A small contrastive audio-text model, trained from scratch: text encoder activation gelu, trained on synthesised imitations of 52 everyday sounds, one a clip.
Rows from block 4 of the audio encoder of a small contrastive audio-text model, named by matrix and row number. Rows with one number belong to one neuron. Each number is 128 + 24 x the weight over its row's rms, rounded and kept within 0 to 255. All counts start at 0. Numbers have three digits each.
After each neuron's rows are labels from the 100 clips, of 14848, where the neuron reaches its highest value: "top examples" is what is common among them. Only what is clearly more common there than usual is listed. The data: synthesised imitations of 52 everyday sounds, one a clip.
# fc1: MLP up (encoder.blocks.4.mlp.fc1.weight, 384x96), inputs 0-95
# fc2: MLP down (encoder.blocks.4.mlp.fc2.weight, 96x384, transposed), outputs 0-95

fc1.2:114146140107116154130089166171098168112126165089152173096142124168156149101095156169132148134091116134138165153131155130133132128124123113094132152107091119095112125102141163105084140118138131154120115127089134156147121148153121115095100120128180106167160129115132132112130125084117144087
fc2.2:140124130122137118144124130114082108142102108099094139106145150105094126110139147142096119088107137082143138127101146150125154091120123127142062108126131164123119127168108158067134163162156156115133135149150123155123168147123142123145173183183108119076130118150135145120155124129114116146
top examples: rumble

fc1.47:118102133117132131136172148160069126127169135119141124129120115131108068125138106128160129141156122139134177140122139119140171120146104119134127129105108120141129108157109162104126138132162099157108086105129103101155144073116118156147102069096187147103123138092102111177126156134138127144
fc2.47:154135084127158147110142115182071134114145123118086115144140130114144143138110120154137125123135128157155147155105098099152128141143138127096112148185113107100084176108110139110098169101139117124107128091130121092145175116128121110178123142099154125159109151082153134161143139100137156113
top examples: mains hum; people

fc1.167:127098143084124077132123129167141130096126146117111102150123114095093163138083115156124148159123120151147134108131160131102161086151119129145150094101153106139163109127145150180164121130121123134136140113118145095146100145105157168143077105110155148086124126150128082157173141156124142142
fc2.167:148081154102120103185118167173086130128144132166085149151154103136114142109094168091112114134138123133119131105139120102142142166144112136127123116127119158136118095117137086103115121126141122108094169127139165112133098150127098093173152146130191134157114112090145127109119157109138154114
top examples: animals

fc1.170:104116080126139095098131078156161140165162172139135135116116118113095081133160108117129125142109146117145167161144112108125126084080101155147110154147104147164125116138137119125149099171144137122118094135117132144123134155151141130177130104105128128125170106099101160156172155149134102093
fc2.170:153101127146115128149094096194157136200102099112133122125135124124141082151112151126139138148178125160108130140099120138159108150134116160141140139113141113138130130140128083104155117134152125099133116141079107086122113131111137093149152133152131113094130189115151105129168120098116088098
top examples: signals; siren

fc1.250:110126119174104139102153115101144120117143125144164137072117122125150080105137160084147071097090147107119151096092171152122140178141078158124118163136116132146121126132144162148141115127157128133126154108108129123072123144139161142127111106128094135111111097128107120140119075131149101118
fc2.250:128114124174139084120112099102115098122155148092111129140099112144156134114095112102154163142151108141092119104125137163120150115118144150154120093114153097141116186130156091168110171154145145114139118156100134118185119164094134130113122159122150121088108159092168139108112157124161120121
top examples: white noise; signals; pink noise

fc1.293:159087123137164147123121125140139114136158163110070134141126141128144130111155153112113142070137118166118117106150096089165161118109136113137142125111097134136137159095182070108111145134093131179138102121166076141118143099132139122137155127126120162128139128128106103103149175106138106152
fc2.293:176155122123118119160138084113147115153144109093149134097157122174164135158154123105124135084148140101110121126127133154192082136107168110124121165090149153143161128131145129110096097111123131157129118096154138100130137095097151159094130098129120141108140092143135083143131100133117108168
top examples: reverberation; text has "reverberant"; glass breaking

fc1.230:090137137133117100153113157146112150096138136109142127102100179168125110143141100164141155126146165142163108139150107170138154157094101116130106148087109095160135173113115097107155123068132149163118126118121135107115136139117071113113116138153109116172154166102153152150110124129106133111
fc2.230:136105162126081188171131149162117120092143123141109084095143145135147167166140125136127148149134125113122117168105097123101128083115114144164124136121129127108160126073139115099145133136155104131139154142148162086140107132094129106181148098100140147149101108115148143098116127173114103135
top examples: household

fc1.346:162121161138136130114142107137143097175132139118133097122170145145128152132146164144098122155133133106106129126148132179112124124142152193117129128135147128132169099182174106133146110108105091116150120054097138130111138141090114175114133083114148118121093139104123124117127134135097081137
fc2.346:102123177104142130168139066132124123118122078128128085127160109151120119126141144127085109112139144124112107143121130108102121117131110077185100099114146090102104179142146153142167131113136114089099126155169139156130112112123154120174167134163105144150127124130126172101123129147142118148
top examples: people; footsteps

fc1.357:145108119144112079121099141150172162147168143131176113118135113137067134153126145114122111173110140117126126109131113157113143104102148129114086127128141133144151115091123109106103134141121152087156129125166080140161127151130151153082148134152113158138146157103134147079159090178118143135
fc2.357:132160159135117126118102097145154124136132109110127103152124112118119132114119166157085115127142159141131115124141144141109115068171112120165131120143155116124117154078151062131145128141117183119160168141099094121104122110138135190127143127136097110145107153116096173159118112117088168141
top examples: mains hum; people

fc1.67:132108102127146136089112093165147079104119122115127130090080071149111153150095153123116142093105168153151111146114103079142138156119168135124145103131153080106111113128125125100124129147104113129122117146123146104131121153155126158147136170120102154149175166129155117093131086122115151160
fc2.67:158098097142164118098117145154157129107147152156157123141141124097094173162143184089109091144102130110107083148148146154167079101112149110138144098071104126143151085120124139139098115106138119138158125101136140140168143096136135135162125112138102121123110143159114120147105119137107098109
top examples: mains hum

fc1.35:120118121159141152076134096150109162148101149124127117107160107111147081099138125111173113141134127101157138149085118114093100164172111098094111120151113174160122153152109116146108136159135117110118115139120141142117141116165089110126130133164161115160130143118111165135113116078076114091
fc2.35:138136170139092114148094153131070123177160121094118159121170133155102148150149103111167100132165112125132089122164125126141151087105167125157122130128111112082124089098114134115118076134156135100135150161133125113146121125106164128108159164114119077141122100140141129104130141111152144134
top examples: people; chatter; speech

fc1.292:109116153121161117122103127103134152152119126145101140151116155147084116099138162105123126146108108107154152129108089153114121132183075116148156124165073136142097164167130137166123138175142147116109136112103142098083148143163132163113117099119152102110102122094100175117139155150114123130
fc2.292:142084098122103117151129136145140132180149138186150177133127119127104124122102142106162107076152116090141121171103111121157098139112135108128130136132117129144130161124146108091119128136185095083156161146116122134117102147119127163133101150140104142132122138092146136157093140135138064093
top examples: white noise; signals; siren

fc1.136:099145104143149135086092115161095127129088129117144095158152137094088155158093159076124126112122115163086134101134116132143166133138151146132088179093083120071163149141153135124113148127100159122135137139156147124136136093162152150111124119119118107115148158107117111121147167118149125124
fc2.136:135145157129151101113138110140099188131145113104150130104076097137131152137126118154110153118072150137137150132095128118124119123119113178114092136106156130110124149095091139140104121107111121158081105158123132106135172113130095146172138128110127135180105132111177126139158120147115187160
top examples: reverberation; text has "reverberant"; creak; household

fc1.370:154141159132113171140128126090106138153112150151162119116117152156093094120095133104155151126133092094143147075107096112131127129126096161127142116137131124164117107164142186152134152131133093120152105167155103124103132129154117117139054119125125165144129177157110133131107148095096130107
fc2.370:136102111195091120170128123113139110100170156154146132128117142124156160115110191167153129104079112147134115101127133076091136146096129126136124113151151092094114090086108130130144158130111131119136113126108133153127088126151081088163138153127167158148116128116130125108139135114149130116
top examples: people; chatter

fc1.15:109136107121124140144129146091147114146168121132133104094155132081150093157104110148146140106188135095139157131146156086136097140156126129104154126114119129157149116123106139087120160117111065082123117140108177145112149135170095127141145163145130136145076125154138132113133132170132140088
fc2.15:115158097124066114121171104160141105121072074139137126138136146116126157148114148130105176122116095143128087139138105108151132190154109108116148106150148201146120125145138138084112092145144150146164128125157120116122105126116164165128129109120118136128110112122149106112153146142134128095
top examples: rumble

fc1.0:173141105152124130129182103149132121107105157134167107161127147125114178132157101123122112138100140113112115176133081137138108095127119141101096131106145082127131103128139177105132115139147107153139116147183133158106090118157104115144141134064140130144175128122111141150163123104155101120
fc2.0:110134102094156126150122131103118085146103138165114162123084150098114129147121168128131136215127118132140144158132087159122132181136094112098117118118122135111131133109150131114113131099120112112128111140153073104149171119115163086138133180136149123153116115106160160138135132090129117098
top examples: signals; siren

fc1.99:159138131140103128146163113121083119126139126139148115141130132086130105125146115082167099125138138098183135139132196086131145121160133126139167160137123144124130120173133133138158174120108121107103115147123135127129142108117102140133106135106109138157127132105146048108082149170161117165
fc2.99:100091135130096114107118123164140151149131137151152162075145145152146102126142120081161124094111103078149129127131128155101156110184157131126092190144166103151109131140101133102137119107103115125131145163139075085155116152134165148143114145153104143153135128123090123124117117127118100139
top examples: signals; siren

fc1.208:131155132101179107139148089151119080170157115110139135161059096128106130143151116161133172119126128110125142147137107119124165111124109117126114141106127148094129103137102103148092153172128160121127154137149153161157120151121107127128081154112160083145132093130099126168123133126087098139
fc2.208:131160135086118121106154120078136109158152117107124128140160084101124120145150146187116103110100112091157070143099123122098149118177122153098110126151141140129138117141113140117131128113117133163147133123126151153174145137114106177141095113106194175132133106128095107155122103113139147131
top examples: mains hum

fc1.157:133100135138129108093129092140118146126083161122147127120076116171121149147139099106137170102153123130142126139112165165170111099102136109127131180154142094102096135106165145100143110158182089148136118087121167132138108154104125145119101142170162120120111135115139128130117146101115170103
fc2.157:129091126100142133148111172141111142151118124122094112160176131122142082159137115127102101100107138143128131168111174134122121165151107137147113089137109091109095118156136127130128132071128177127153109106116146108086136091138180145131107165118115121140081145166159148135112113137170108128
top examples: animals; crying baby

fc1.307:135117129079117104101099157179087143171141132112100132120075136157118139137114098139117144151137130124131123119125128153107139119136119136148118147164137083136117113122109141154152085190110101109162111102117094167096129111114091141092147156092169110131158126099084095146120100154119129131
fc2.307:130110131155131147119161148091113116113126138140152138123167114110149114112126126164134159131080105134149149164135148065110100138165184120107136136143112117130137084119106103182138155138142156111133164143141114153096164107158120084099110108129096151114131084118092099088139143112136117163
top examples: household; knocking

fc1.352:101117152124123115119056130127131128146136139135096117092142134131141066118130142117140178143160143143127107170139149128128149122083131162096108132150142121138131154096158114119141108177128126120112119194136166105159144127141116121120095091103124124125129103183118112134153188114150101101
fc2.352:072130116115125115111153127121131146167152130100150141097111084102152112121138123132127139142107145108130106164167081132157128117091125140139136148177115128097145124101177092108120112133155135124086101143114144106121152192119150127141100136093151133095164117184111124160144143098155088120
top examples: rumble; pink noise

fc1.294:125170143124121171153113096114122137097135150105115106148168122171136128105131147132156119108079129137112120143124141162111166163146117149136128157075116165135111107112102150129148082146157104148119146103073139085112107117152121107123136103101163130093158126166126180111131149144154093146
fc2.294:120118147111114138101125150167131145113155122179152151083120135155115143108141145140117081152109155074130139112134122116147094127057140100138102132094137123129152163128118091127142113121105121148169107143126051143169096116112154135152176127151131113110157104145140108150119137127142098122
top examples: mains hum

fc1.14:116134100149119124107136106159111131126114127165125165093145168092139146147101142119125135125151115165146132138154081185146133136134123063136142127149159143078116128127125072113141143147140106134137124144136095094150117087098131138138191098157116096110088133148155118145106122126099123172
fc2.14:155100169148108134138108137134131108140129119121120100133154171086142141109127112125136059131120148138035138124120139115147120125141115111147135099140103144157108132107118139128141140134148127144132110153137094124151068136127124141153151122124100171129098184105153117080129126137178121178
top examples: mains hum; creak; snoring

fc1.302:154149126161166130083141122126107136144093111175148130119074078122131133103138105145155165095120185137148112146111084099117123131128126149123122144164102129114093178140109115140103140101117146121157174140142110098154103153107118122138178075126120114131143136109169125124149131121146127165
fc2.302:152144132175159102090136115116120107157091131130093184159094131140158098164105114101168157153125125104113140140128107114143098118120173109106122102110120105132154142155149096130141135087106162147108093155119099144119161189166147145147155111128132113123127131146114108147130082118105100107
top examples: mains hum

fc1.279:156121119098122071143127149129136127139093101144138097142104123194123183154185116164146122068102137117145120137127139119108137145141108128161099155131154156125127129095110096117141156145132090120101148123109116071158116154163124150104160159116160106114093141137098101126113123116140127123
fc2.279:130100124176147102120161094148123124159150154143137162171131135129115098106159090130145137106101167148154118110163109109126110128117073172154132087151143112128130125124096134116102124107111143088116154133130097122111141142150133073154122136147106120110115120107090122106175166136187157113
top examples: people

fc1.108:165168151131114083113110102153115099114126161103133109099117150132108145115138123143151154151159152140102131128098154150078101122109068093098101134074101153147113120124132172137105140133141106104107150138140156176122105130162150107108142175149115189131134145155123110111107129137143141128
fc2.108:108149119172147098111178136097135148122126165108107137121148131096131118110136108116112091104162120141145129138116114103180109125113081139163118133129149097125149101143150140139144133152137110100109167155135177107160139138146156092180133152154105109117140103078095099111097142112077155130
top examples: household

fc1.350:140157150104141090158155130119160122140097108121137130163141141165109065101161157118115109084157135100124174117138118125085147117167110112116105150127112187118098097115124143124073153106119168146117124090119148142129139088128175126120126126140129104116138144145118143125098157124114167162
fc2.350:125161143056150121155131139130130152099128108164139127122139120156130124154115133144134112166146083111133142108134154134097088141122065187103097121099151153118188158126084133109093122101126115137148150119153125127129103133128099124174140148149107181163101141118122118109126119125098148128
top examples: animals; fly buzzing